config = dict(
    model='waveform denoising autoencoder',
    dataset='chords played on synthesised instruments',
    train_examples=52083,
    input='waveform_16khz',
    bottleneck='denoising',
    encoder_arch='conformer',
    encoder_norm='layernorm',
    encoder_activation='swiglu',
    encoder_mlp_ratio=2,
    encoder_head_dim=64,
    encoder_fused_qkv=False,
    encoder_qk_norm=True,
    encoder_inner_norm=False,
    encoder_moe='soft',
    encoder_num_experts=4,
    encoder_moe_every=2,
    encoder_expert_mlp_ratio=0.25,
    encoder_slots_per_expert=2,
    encoder_shared_expert=False,
    encoder_wave_strides=[5, 2, 2, 2, 2, 2],
    encoder_subsampling=2,
    encoder_layers=14,
    encoder_width=160,
    encoder_positions='conv',
    encoder_kernel_size=15,
    loss='l1',
    latent_channels=32,
    decoder_norm='groupnorm',
    decoder_activation='leaky_relu',
    decoder_weight_standardization=False,
    decoder_widths=[24, 48, 96, 192, 192, 192],
    decoder_blocks_per_level=1,
    decoder_block='plain',
    decoder_attention=False,
    decoder_upsampling='nearest_conv',
    residual_init='zero_last',
    optimizer='soap',
    beta2=0.95,
    lr=0.0021,
    beta1=0.95,
    shampoo_beta=0.95,
    eps=1e-08,
    precondition_frequency=20,
    max_precond_dim=1024,
    one_sided=True,
    adamw_lr_other_params=0.0025,
    grad_clip=0.5,
    l1_shrink=0.01,
    cautious_weight_decay=True,
    steps=13400,
    batch_size=128,
    epochs=32.9,
    lr_schedule='wsd_sqrt',
    decay_fraction=0.3,
    final_lr_fraction=0,
    warmup_steps=670,
    weight_decay=0.05,
    adamw_weight_decay_other_params=0.01,
)
Rows from block 10 of the encoder of a small waveform denoising autoencoder, named by matrix and row number. Rows with one number belong to one neuron. Each number is 500 + 50 x the weight over its row's rms, rounded and kept within 0 to 999. All counts start at 0. Numbers have three digits each.
After each neuron's rows are labels from the 100 clips, of 14976, where the neuron reaches its largest size: "responds to" is what is common among them; "loudest" is the band of the loudest frequency at the time of the peak. Only what is clearly more common there than usual is listed. The data: chords played on synthesised instruments.
# gate: first MLP gate (encoder.blocks.10.ff1.gate.weight, 320x160), inputs 0-159
# fc1: first MLP up (encoder.blocks.10.ff1.fc1.weight, 320x160), inputs 0-159
# fc2: first MLP down (encoder.blocks.10.ff1.fc2.weight, 160x320, transposed), outputs 0-159

gate.247:534549495499567461500490563423460458502501501464490393504487497577363483492520495547500500500498704615504489505518488574554462506515500483538524465491426506502529502564583514482494506505501521432568533433471493583517500515546534475448492486508569498515422504631410483482504514644470507501460496521485530503482513473502482493486554438476493377631526516490536514369436505492548498492508455496504531652501505531559518614502566527411454605495544502551406497486496491500495500572504502
fc1.247:544572464492499485438483446645485502506524499501519487555413467481445504561494462444482526613514434519501449511424515472503404473666491498528501502561436467516510534393490479499504499442302523444492500528513567464480455494496437500405492500581340461494538533520475384490456504424501417507517529521487471398493474416534564480456467539501660430461553479499568490507451503496452408501477500496474477537539484536500483480499450500464575493498497533479502459498443489430462492491469532
fc2.247:500529510533537546536483474546614438495535484490501454522505527496379499499506496504593502500504407498498625466410482474534500340511503504502506621563617541538507524512488496510476508509504428497520515452496498556505481357449493491500511503495512510594499501525486499555501528365413424513502568536502608514427501539398541599488385518487495459488489466534593489548517485476512437412500496481481489596553496506478523495449499455483483484560654511467504419453581569422528495535505503
responds to: harpsichord-like
loudest: 500 to 1000 Hz

gate.294:413538550501478514453526536464511557493504709460483516501526500492434512520544498521518484496529542352509468495446511512439495502523507408573498506508511545418509572514514538495490481516532421478519481493576457536416537467475486550489523584499507499378561583533483459559565513332486501507401446548579484479507608530552506476529525430512444483528453623560521515511501475508483496504521527579524561523417523407436503496566501388392509603519479464439494553500481501537497472506481446
fc1.294:466497591594644490470557450542535501562499406285522527488486400612498497514488515407524497511476481557503508380529480436459499462503527517497500554464501448393511501468509490468324456489507577461490541430500504523525606500500555418501510494525532487519504450578515377489481508501521485543525517544478459513434496499519491602502383458571516459505538504493464553526495547453500505445495515486517584520487500661512500450472507472469497503437499499455480506490527521461483530496475442
fc2.294:502507471515449477517563513528451502495422524552572500445485438495434493504539506493504493514359529459527444578497504557494488666439508485501431510505366482587493501454520523511501587500501499554476459490498626458501528569538479517495579561467511517527499431493533548522556576478450487392475481496655461519481573423359437354528512534517470524501495508647535531546549490476528495391477560379493515471471512487515496485495516436482512594502506485493505501487539560446454490485502492
responds to: the note C; root: F
loudest: 250 to 500 Hz

gate.299:642497565495458457569504499518576476505509549540463538489474543505511553442485527506447470492594498500537495416495587487509491516532501438494532567579474417386507504445488499509652548500513514580496456500535503503478600484530451543488531402572540445514498464462596500498510454486475508482476544490521500412483375483492488474517515495446624503524523487394432534493501391473481425322533495675468519519511524475543544500499516459544494492536523497510446524486414613463485470491506508
fc1.299:515480590501499521457511460516689503501503386427507483492501475494531446487550509524435539502474505407581509522505582491487484498500527473446428507529505471524542534490501491514490504509565452530501477358497417437495529498528486572497546474431473478507537521557334549509496442508556472508500483430492474483501518391508459484517444447480515492470416534568492519478550430477499503482481471575455518458579667495495574500563561507530407484511529511382558699547478510477517500551493518
fc2.299:526479503496549500473504494486364461503518529497431667513347515453488513421481474510522460500358514447498517579521523552578464496480477487489444379498486498506541581483497617484489501547502467525459607508498497476463514516536443470491521500612491430483451499523473500508486529607474503499492689451494498504499420462493480493506599517542480568431501495489467533520486387500509454356544379500530423514500523498527573551506542463471555496457535455509543443501506494510508462449474463
responds to: the note F
loudest: 250 to 500 Hz

gate.18:485531492490491471556578499508510483493476496536457469502500488494478496396488523512504507493495540581501634501641506508503499504563484521500452473459492582512496496486507496484500524479565559546492577505542558544531640484551485518549503514488367499510461348503481494509533510508447518515459618490529409446539497412482622500505503497488451535479593502506561524501527479440523346391611502415501454452455499486579479495497585459385421352506563526490492417496517541509525529483486471
fc1.18:515493521468539497503427376521482497519463487576502447472519487487679542536488564500500473485497607461486472482500496625501484489530513542494473481499580543501504496485495531472570533503514494506587513480488495518498509381500479510561535497577587657473525504504518509538500495476497494512534502358511564491490503495439528550477576463507329567502546500448513454501605479356451477508534448462447311505462544504476613519550451467474459459442460503560531479487505488529510507504523451
fc2.18:501529511519523385501471560519477470687459461504464492481489435540497479509400530517505483498502515525498434547501453569517440443532525577541409609562502337497499475511526415612524507410472531453424539459468415563405498623586531414558501500503529545498487490491585468498510492488584494503493418563506436497489519513510488557522578493510520544544495529502518480509542497520469532448468514558504627459521491503338485516479446502518446542511520496464553529460504488505484585532402479
responds to: quiet level
loudest: 500 to 1000 Hz

gate.230:519480493457434630455485500482500511491589467499478482491525481477564477539506613508510533484626628505552561397455502499512422461516528440526537499397650491432489500487456587498586472499465500497503440440508534529437481625563546493348552454664483418493457487448502516515568436545506502534517502498520501513529517380470457446503465478499615495498522499525526562549566552500536507494527508519460497527568474440468485500524505403464500557551538570507509491549504445510560563489510479
fc1.230:529485433538501255531505496556509559538529482416532512507500567451450501508585501498522458526530494474385528536461532526499470500506502501502511462456548488455638490382565435485426433568501487469543476456440535521571444509484478509485479439460450492510471469497488497523483502709503426487470524519474493492571547636413548452454411466531528495459503549503462515428517515439543502505524576550469550489466558499494439500496514505542516493442614502459480457504465501492557460436570514
fc2.230:480527552502486534477521499497404334451498500450511546519504522557527502414484499490544505506505498494472548495534513498494465500538465472497504525466387455542498499506556382322515499523461441501583529542487413485490589639595503459535478503548409424488493442527477530550595447583460611494478468442480473486457494440523676524516459500438492482465610462539547514498492474548582477527501522500501470509510488452518481486504523501585437583518489358479508460587506480498510467460479457
responds to: arpeggio; quiet level; playing: arpeggio down; the note C#
loudest: 500 to 1000 Hz

gate.202:497540496518567560336498552500504524493437469524469469498500511474525496378596466539521494494485500596657549503508391447517525516502513497510541577618576501502462427387491498503473501573529564565531486485492495512468559540502519517476530484513496475539623499433483447509501519540576457469473518615493478463495495491542543497503501488557546499366614498511503555401516531496523546502513504624450550579473490448407532498499448502496472496543502418542497480606501370488473477481509574
fc1.202:441412463383461528511503498502456492490512547501506401507498496403487418455521501513510468539468498606499561443390508522561492499514665482531494515516597501528519474501448427495391478502485423500616484395372513429495496595501500503473500498577350544497484478483455422556596513518500488480452501509527451487470488503526552488470515511581504499464497418463448311477581510488470420565515524490513542446508547501496494494497502469507507497498498502466620481569437488506526435482494501
fc2.202:457512498499461496503510501489494485655529483438496511497621494434632495585499473492483519492470441537489511481518590486419513360501467469497503497500510500484495370517523477489500498489523500460582513506519484489457513394540532500481539350508589487476509520440501578516670482427476545584512536541387436499405501510491521507496490504523472490546467525406561426476560496501552385456521607489517530499559471465508484503571553452507623418510484459461439527450500488533501502527489582
responds to: arpeggio; the note C#; playing: arpeggio down; marimba-like
loudest: 500 to 1000 Hz

gate.205:490440494498479534534496521520508436413375501536504484491512499479465482501494589494514494482458512533506508506564465502489627521496484504489516551514609485499504494501494500491506434657509590521622500497501463499474507512508403498499497493509483551569521515487487448504571582492497565493574498505508532512514433495506462542513271493565500486498543356507516447467503622497421484551493498483402511473612489459595408552506406492436488448488537500495534475590511493480495509454471354
fc1.205:500489505455507502497500568488444538499509473370552387499495506564510534527511488543543486484513530420499514450456483500501480490481519497621543496568506499503508479524594611507660500388476554490557511497476436495516598470618560522442484428498382484519475527462457498549480414487441499439605545539480531496502517493514544595499509496402479454524563504475501507538514500493536356464485493507495500491402502480302494499509512528487515448629591504504497414473535507499440504503471530
fc2.205:504507482522467489494500499465491585535553502499492496424420521655502456466466540479478537493490483481505569509510521301545406470507506499501483503492443500468515502541551459498522483500406497472478518473499500492518482511519506483585511570471573577492520441495526385740524531522503488382498581491558489513494468499535507523470529424728557548415421501498506532392497455492443509528539497479528489514503513581495521517499414498512534445529495501430500500497508491514459539489509489
responds to: quiet level; plucked string-like
loudest: 500 to 1000 Hz

gate.93:510530518419504630432506513514502498526508512484494528489484439494457492513497452535445501508501551580560408519596501411495442565486528478495489499524498495522495499547498508486533537441406467489551545528497492511657500492512498557615502478468620503520469480649607527529448489597520483521539549556520514500494501431499446485493379502517511505494510501553499563521489520445469418486497397441282457496493417458506528589391524529376461499569513498509483439512497489504499527500496437
fc1.93:519410503531329632502502493396429505499468616501480464465502510482495535551498478542510497517486568524457475501530463491489477503589547371461496491561554392495476513528476555523532427515480461543512500548463492512511506560489622543503403530507413498573506515544437500521477495395417571507520468625431435468525440416518544614501575494495551553485498524501476498505516609527465504486469572484321444487506499500511503505418494498486475493498491576515540490492516494507498517602463543
fc2.93:445574497487483568574439628469513518490531478544507430447557539427515329484444596561408533482569521488603503529519516494479437564582541500500517515497558539437492474506479353555480518513548504434567502422508489471553509505464503500538520500461392428482503473472485492544498499378508500607509521503444489378502506521513552494380511557595538501499410501456480502470497585491543420489502527491539556516518457524495489530457399501450502445513469400578488492517473488423499491573566507
responds to: the note A
loudest: 500 to 1000 Hz

gate.246:520487523449510573492527513474590490488500494529494638502474543540517500479482508453631508502474494522500403438515500508550422491477489499461479522547574487506478569520442483531458522451499496521534454499513568471597516535512445574547472435621681481473501522260504499620604499485438380474498478500503526551537493480460504499504515517493499491536403563444527533473494459505514667507509505361484525504497507562492506576500494516500521499501500460507537512478526481506493540517569507
fc1.246:480512422483498495509507493511495491512523510482574552497448507517512423496501507503502469491512469503586416493510495599466381470475484469502472499490555521522566521513563381457466647585501500521533518399356488505479494536514510473477524516595584578610505508450666514491423444526494481496491517484529610565498430446541530443470460493579484501501453497507465443641497462456497502552498499488474498504524499429498488568524552467502504434498511497503517366505554509531395501526504674
fc2.246:527543580457452415428585582498435532497505543429503411534441502528514479579480452523509475506496464516480544522460445490383504496509514486512414523407486422600510466552501495559533437499523547496480566556485485489497483316500509537503475496499497559486564487497459498455322524494577493470498407500581441497541502478523482536497502634539550481477530538502501637437492454513495505500566505371474496500505522483562515483570447467511495514378519629507493499498506445507545497579565520
responds to: marimba-like; root: A#
loudest: 250 to 500 Hz

gate.209:506489443550494456562546558498500470503494548498532564443501246421496445501580507558500509496462510512508476560471419524650564528533428484505559483487509586500472595412472545507466508522513486508512497489594444450486453501502574460390510610489500501588496513545501497423579485430434444539495548507499500498501573529500515499531556482499500480488435500459515568435489523507554484542495495732491465528494444550499584519503476509513487503410496429493501502480500521503470484517481482
fc1.209:505510339398476473493508466530534475545495573504530509442499422496480501503447544516484496583482483503547531500492497488508501489550466477451543500479537478507528459473541505502466455424485518448506663452576425505587492575482482410495492414475453493667538473577502564489507479501461610505467452561499452539524544618486510501599497499471546513491519500522499521453485510526427474477528483647449481438624511591502587545493497499501504546499505480511452547553526498414495478501311500
fc2.209:501523528487512500459562505510398508547525530411469542501557617470500488550420467497503493514575440530544500503431502489485500505443545494505503537501417322720573403511458577526489496499530501493539498565500531511495423497585511513548509492498507495464563491493505431474404505705578492489435467494508509484536496458472418466680446478372497501498501493480504490501500490500489489469569488458510498501383537520509494490499499469496503510520520493439501536510501523519503407483482451
responds to: the note F; root: A#; root: F
loudest: 250 to 500 Hz

gate.119:432404555500491502498322505455747479504502499503602487558524539514503490454504440520514501496504502504523500501556422500506492500531516452612495619461507492480494523492496459496391543502380478500594470486502525483442547501486481491492480584485607497502445507503504506669564488461445453488479476464462501532534463481499500518498523493526512327562571461495492492480557477498457494500500551532445493511503513513500546509505509499553518480503460504470498425486632569580518503474434532
fc1.119:433488424482519448568635426464498505498409552502429508500537506496477477504451461510506486493553460508352434505500508501449490551554463529534444498500428520463588485500497424557495477357442501487454522478493501449496419459508488535554497488490517473504534512496528510477479540426534642511518542509494481498573556508495370451463500551337513478504496430551353592482489406528482378506496591503494498470430539518447391478489496506500519558487428516528544375459471516477479508503537500
fc2.119:500501503585515433459560463550540534501523478598543500540497501479415502440515524483498521517498497464480498500828415628475503513577552509498545588477559582642440459498429491508494502504502534503498463482453503538500504543549477499505498384495486538470498535504446453500501519510502502557503484500491521525538504515515511574492527452492565499500441398513493494497509504485496490497544435498512428499401507494385464420423520485484482516509505436371500574462499500502458497528421479
responds to: arpeggio; marimba-like; playing: arpeggio down
loudest: 500 to 1000 Hz

gate.131:508504485446488477528501505497500541499445555481487358498437512467496435499524503404478490508466492509473514552573462579586483505479444500555532496473530481469628557441487569550522493455574421528521421501237511535455500549499498504510440501503500488531549458698500479521592535521462473559392432497534570516400504495438490475488537510472488520485489514566538536482473475425498522480491501470426514498534522457504498519513578518510380502498512427497458494474509489517628507489426476
fc1.131:562532523511490524730461482622534500448535509502518499539459606540486608527478520390514534495418496487489508553527515465490476462505549511463552483510431531530503500477534489426501490476361482550498424631498495476378610472493539530562514539414464542500526496535485436504546483524505528544443463510517586398519522505484457510541495501500497500490475596524534523494512541517513506448466473399476507517475471376544494565463456496474529458556523639482425483499488511594505487479483594
fc2.131:540426543457450463637500512511617500489499548488563500499499482490476457497538475608445519500519477474500470499489493488622547491502549498503499496471493504452501474396479495431530500503616499477435453491481529504481429520523495515517684559572433460514496525501546512499505430504507463568433546570534560491512512484395493426418528488500471489452546507508593488446590536610489504487507503479596405473505475503523540568460496534540467371576702544504494500493463509526481415545514449
responds to: the note A
loudest: 500 to 1000 Hz

gate.3:470505511486527582451574566522480515461506494468522442507448500508451462492506386505505495501465525576502494485509503554496460502486541485497531407499595480541445511519500730481501512447383568527585481655509520501502500502499491411501488527371387533550524425476506498424499511511468497503592488481506621539504505500494496490544506490517538514511582476560442414579545491513504501497496496557610458404455482496440494531426495460457564593476530582543638496504496500475500522519441467
fc1.3:497501501458645582492441497529484591380504480515548496521408513493485624495515579475521496501531523543510462478484515565524549469474492499469395493517397431445502495573499637571474505498526491488497513499498486502475402512573437375443534567387462518499439411546498444511424579501457489335497461503500613551525521471456395421501536539511498445485506474517494523466493427512454521586462422540536533501502514502461492548503455528495499499401483483494517379434531493500507518467505534
fc2.3:708506535472571513503461494498545489561520506510407535460473469500490676608517534523484498500487497513526477477435502421545501479506490516499478491510516452518490499586463539450579517486452494492502551453507518500474474542635499455532493552399519500522481463499497539466598500417498496492467506498521512492390556499509452522501529431311333487458502550512509421486503499494555535573540504519501382526493482497525497522544529523497426498489459434493530414454498563561499478461525623
responds to: arpeggio; playing: arpeggio down
loudest: 500 to 1000 Hz

gate.130:516524426455497499600490598528450518615506468436384500616536449531502505447455495532461470494512496503493518508502548505490524492491458472541493501382558472503533473401496501537472498531484501515646482440474468517499512615507492546485495453497491534529469558478520516486511495575477426474471474444348511473483538499492495435403400511483482551508533568455566516479561535524511498573484457460524695458510429546498468646475547406396508514504502520476542459425401504503515574507517501
fc1.130:479515443565523502477516476496571491476512490492492508519512502449553521476548517404464464510516505398518564370481532485517469495627386514543495499484467498491504486472564506394436547494517499474362526490523461524455494635547493502386568447576490503542476431442501521517570440614496477413534512491485509500537503610369511383500507601524502492452501447468470533479471557465491418547556499516380461497543510488377478488559454559498536483496496508497506337506504509458476482502545499
fc2.130:439526445517492533499520438532393464480581467469548466496292490542522545502498522363515544523502500495502578545362533489454480550509452515576429511406516500527606499502549493460557498518460485456489506539509438511475578488528502501547507596477494500422493488510510604579527495519458502484498510369611477510496497433489593481467470517466420452409495494528508498502518523472580519528364460412622459519496493490531493539471550478520564562507471379451540484554509539489491524498490496
responds to: arpeggio; playing: arpeggio down
loudest: 1000 to 2000 Hz

gate.253:458502492500424559507460480499434496501504533504499537499465531504530489643445499500500499491426499472504475520495590553552527474552581521484478415538486468410549463463493446397500476436536454488490542523471482529546630516615510505479588486504510549441583419501481458413438532441512374479483499618454505466503446591583440483389557447462539526393530480502497488535504499499475491485501375488551481500507478578491525558599384467505527394503432499536519478369500445467536501496571495
fc1.253:554470494503535488491498616504511495533510496499540481414498508539505341473621447515489490572503532522564409499427489484505500491453500484373612512526551498455503498598613451533534501475472489745576495533481560506491463565503404503551488505529492414487493494493509498475501526626499462508440454500470523496519493500533465531378505499503502485509425480539529490484532581513491340475490512546484497501510494489478498443494597495446552598495531515513435462513508500507514529544406502
fc2.253:500486485525502535575498481516530504571531509587504516420495509532509520480498518515459450517498492470544467496489500571407553549541504567558494435498481591502474503551523499469561499488616531581451540499512407498501502495495502535615565477502508497495504397500460507567441558218496530361501515509347549519502486519516544480558511507370443500514414585487475469438557540480450487499503525448496497544471490497533455489528445502500468473513373523496467432509485500477438504417542526
responds to: marimba-like
loudest: 500 to 1000 Hz

gate.241:556582412542497504532430509482498574558491507527556500521533505516519502385349501535500498494510495508581505439498505484544477522532513506526514506444514485481521534508488448482573430398418505528367444604454432524444493538504499506510532544541583459500459623423492509490506491660490409605487410547504494494652535553552482551467497512500493486467504491497496542469474500567503574565461548500490514558496588499490564482454431499524504585549441508490516489476500465497425415511401622
fc1.241:503533493498466498528377490431496479467513508492509542725527486500503584513558459502584462448500480506535583479476592512485495473695519562499506410539531520539507498511512616452483489472477478557517684600518506502555504448491504537469515499504508522519512522500535459482496457438320460483495503421437463492542576499511515554509499513590494482489546469490507497512482495459537516548491448491473492502513383498500588490506516407500524500447494571486509559400520530456520520559482498
fc2.241:485471492497471448552407605467501513458516522501537486514503493446448543516510472509503406509383462522472561500489498497372525520603524504652504546384556501478486436491495502487619516619502495470526551499500531506446485466614481502572442509464441476495522465560510581331499520450487646469506580487378497466471437506488471514503456418462500498491475489499443557498612467369475490499546480499575508540472447516501499508459501516497551521527432462481501428497507445482578500511539557
responds to: marimba-like
loudest: 1000 to 2000 Hz

gate.257:481535471387416496560543528466432578484483439495504519508423484504465581530499560491416489489428502517500587483499507460598456615418528509491525446598470486560514493500525443411466551468510480416507571496539420524528518492463539467417500399503525582542490494625534463501551476420451501494507458486500518631582493487464522575595505473512554462497508483536505614502498534471496386488445533473501524461494513512329442517606509480434499516417426482506506401494506524501477523562473491
fc1.257:499445479459485528577499462499442489499506518526532538505495589461439498466508480359551532500557447523504444500504491520509506453533467507522431512484611583571511549493460400529501498453497560511485600447479640397535497504469483506559563600471455501503506581502503545498387522530517431496491576470550500445490500470487504506498514569355505561500599496554512399575508433560629501501495518497570441475500507501527449434373503501469403401525486490455566535435514524454469416417485499
fc2.257:530437505542506504564521387499445668478391456525561503499600515483453529428498449477456432494544493577511452541464548650473502526377433561413502430504531509503514412362401445580415565484524497508570505466496499554539518478527470525498462454509455475523490522478503498475580563565478487609501484493556496593490502505580484495503506631502475572536503526587489500501499490574521509421506500500480394451525490554499480489449503541440482499517383486508546530523506483496498500520433493
responds to: marimba-like
loudest: 500 to 1000 Hz; 1000 to 2000 Hz

gate.141:568506488421480470562517541505476501464569480504493523502512372415437496500440451522471486479481526523540429524448549568524519492520586491499485505453433437501575445522472451469451440512505493559514525506500514573408502467483503535513471483511599575504475536449466381381549639471503522442510460519518485516435481430476477480397448467533506514553439450543506477621445629524528496479496480501493480666484572497522475479532504510497500527418501496500486636545369495509591504479436604
fc1.141:498486510499502512570590470500521500535522540412496553474442486451506545436511500499503405498416500513496508498453555489496480465493539511496494476506504391458495494509472580468547637552562550500492549457466481409564499468601505487604494481517552514490387332540348538455508528451505500540496496483507390717446570498577548511580503517477538463534595501496535430487482496464500408513440572498472498501494452495504474542477488503505513482528384504559502467425439496488490500559479536
fc2.141:474493500534498468504495609448459469497576515555506499497504456590478471505536548494503532508542497562522523523570616362500530517524509564476510442469589505439499638438621479449530356485471445493483530544501576392516507515537385499504494485541475509576435496398437498472522510530575500342538492403512562384504501536546524540492401503515487494493478498483471417367527465503569495448456499509539500571542491499481483434438480534572426503488543491494491443497497559517483491557534516
responds to: thin (high-pass)
loudest: 1000 to 2000 Hz

gate.32:494509453498504492500470490471527563515469526449487456485607503491432521488444315493499474497503473484537465509589566507510489503531498555424522519506467489536585499585499754484491536498505503516527508539562642391430574657519495493466558495498376528501435538523472490476410500497540450433548493508501494540499513506521616501523542495482583479515411482499411465558521452507531499503430536500469524485480460503560497556573506498494541542518503506600507496477460512457489569457499472
fc1.32:493499457506510509350534439491509557486434446557564496459534461478569499516505500469555561519497485431438568490476462532486447402385457501479471482514509487430493458521511551394488530561640520592511488552501657491434564487456508432456483538499512497522506442503503518540490508488543601543498355606515532559576513442502482505500534464495502529513475482499372588440494464619478496509493495495503507458502501543493489531497513494469494526504578503549492527362649425481490525512578537
fc2.32:498524547498451456587541442503508488520395524511497488518500558547469502502517573502513515498406337543567425547452494497491433529508502577485543603501484506489507541500511496502536531556568534505523522508484453500526495583482534556519420670522432513504496478567460480505493553557506485521490482480411495493518519500501484498509594504314501504442496433404525485395515499429470464543511438483500466482580540445396483442461510436505539386524515398516530382506535611464461575448485504
responds to: thin (high-pass)
loudest: 500 to 1000 Hz; 1000 to 2000 Hz

gate.56:504470509500495564512462494617599593517551500452588540621517493578498516514506629540481487467507509520410509567580499558460525473494527389484499499491505426516575512502673552494525406562594605463548420451547451436506496521524501419500498497521504544475515531515520584412499465502436468589521511470486552499456468466485519486524480545523485464444399626480489503502484558374533600458571491502482545498461567540498500537491606461485524433562526507516525519564493502508491482504433492
fc1.56:492555500487500536482503490475616531477547512567535494588502444586627495492533705501568441526510498497499454502451497500494540538471490591482493458515518497544501523522505621542505469467616442429530493466493516454532494499482511485492448499479472503486571531432500503466499488554459482681589507483493490501500460566449499535501430586511515470467318509500528556519494570499618494463481564526551500503483570500469478519439500473552428391547527440488510521592487499487517497562418422
fc2.56:500459481508511501473504432562527529572495543503430529505423521475446567507473762481511475500578453516487466456513434577425536463547468478518528602456436490636491497503585481499646509464512508485470520447493527470473467455493495487505494501510419541552518495545514496500481503502502442570526503566525497537471399464498527516488444489471551477524418521501580474464506527536367473457503517458503482507580452505447360426530600456503468533505390468500539488514473543497463494624488530
responds to: harpsichord-like
loudest: 500 to 1000 Hz

gate.50:421513451505466508547484504500525412528584473661442519492513358463538458512462430527558502500516431530586575474519509537546480596506375521533511536550492552462501510494496522472521505516473486507506501487710505450480494524533518492514486484457501519554652517618496545468565442502494481380480487505471476496496497522432449509600505484514498508496501532509507498493438390496425475574551517720480499498546529480500565504551510510504505487474501482573520508488497495427498499494461521
fc1.50:518515492484498401472497543464495541481500498561457517497452503283516445508397503525668515505503503609449455496492513516506507523547497533557609500548513500498509468529498514531428522500518491505493526498498486520450498490432500501514521481496514571511502508421511502499560495380458497489496483501491489519518540547485499512532538506332486500452403506501537478468483562586365569615459496570497509407490488496509502568493388505452718467481481500495518491483504512504500562500527416
fc2.50:483403533484578493502498572489459513523528505496497494494567461509509387487526530457492499501643483539516458520500436489422508505506491578541542538500498509501501568502400457477508497497511515488514501493507517482479492494492503583526495503518506526484506496428514502507591498471623492507500523484640500425664501505508479453587517473405429499458502497497531488444510515566515465830551514501477617499439482388498484476479489527480555469482494521519526511533493540451526501510505514
responds to: the note F; root: A#
loudest: 250 to 500 Hz

gate.251:430535497511596373500437526524551481558525486521586495552440423580473610524501541499503478465537532463493501545520511446524410540578581452524505521520445467464432489471461613486499446456466539488615526540493445485532539430560503484554477480405499501525542494488495537595480532515500462482500516494391540524456470548485603501410459484522548610487487395402496493507491489477533399511525563515470533501506414504501590393487605500480527471554513495501493454402524607477414501479600445
fc1.251:528496513488540452500450611499546497501511528426455576507627493540488531531518489531499485505515474506488504406513515529513515458486472509563500479386508489573460581482459429622503485472508514508454504557497472465499337532535505508504525500520508454625499535543459475508424503551500521546563458495492568611388504562411507494482645465499463571488532544439555554488491430462465503496367535498468496504469479501425533460488437485486508514510502610535479519634432569518497497618486622
fc2.251:544507459501521541512418452530520422481525497520582511535358500494492517478425530529484509505489495438489470488488518562457517491498452453437497477501545474510424487484495576505553483418638501493498519501513517466487495499479507554502434558535506477514485463482503631388502490465477476504502573478512529515495550502479574500507503246451467470551503502475494489527449500500422555354510531483526530462604520457342418520512536518484502479505649531413514522511468629497447505502497509
responds to: arpeggio
loudest: 500 to 1000 Hz

gate.30:637507514480597477453491547458406446524480504519497493577435574486470501480499631520497461461565496510449527536499470526501401426505526498568454538441511506454496529512670561510528491537500509459488566394559522431384549503442584541482476573474453470496486430423460460502501509499483680497506511567559516498471511577451474513439494461493498497502486498508491541498505469488497481536470529458631468466499517502429481519519497499498505441489526548499548597374501595466538494433374454
fc1.30:603480462507461638550524525465438500504499483586480519519492447465435427490497472519561448524447537528462497474483246557520502505500497482513542469470485496500508504561554656479500494500548497403707501447500497464477536559505505424517453462500618489598505489489542500505482505430480468498530454515522508499473503527501453495568504577487472595533500490476558559489602528504492523500496463509533493549496499498547516510404501498495408514481510421526449495507497614523420505546434484
fc2.30:528530555501498508484443517507483484618453506549445476469461491523532504507529530533490657500508649485358502513480481454486510496479457540462466429492501489499476545473495534463516591570502573513559514320485484508464454581478543547496514507461539505456500590502495483544581479461510604435432545513481439511489447512589526504466629468384500509463412488528551417401547462500499450687497583508475547433568476510507479503529503516506529509472458513447510544484491491497513450504437465
responds to: harpsichord-like
loudest: 500 to 1000 Hz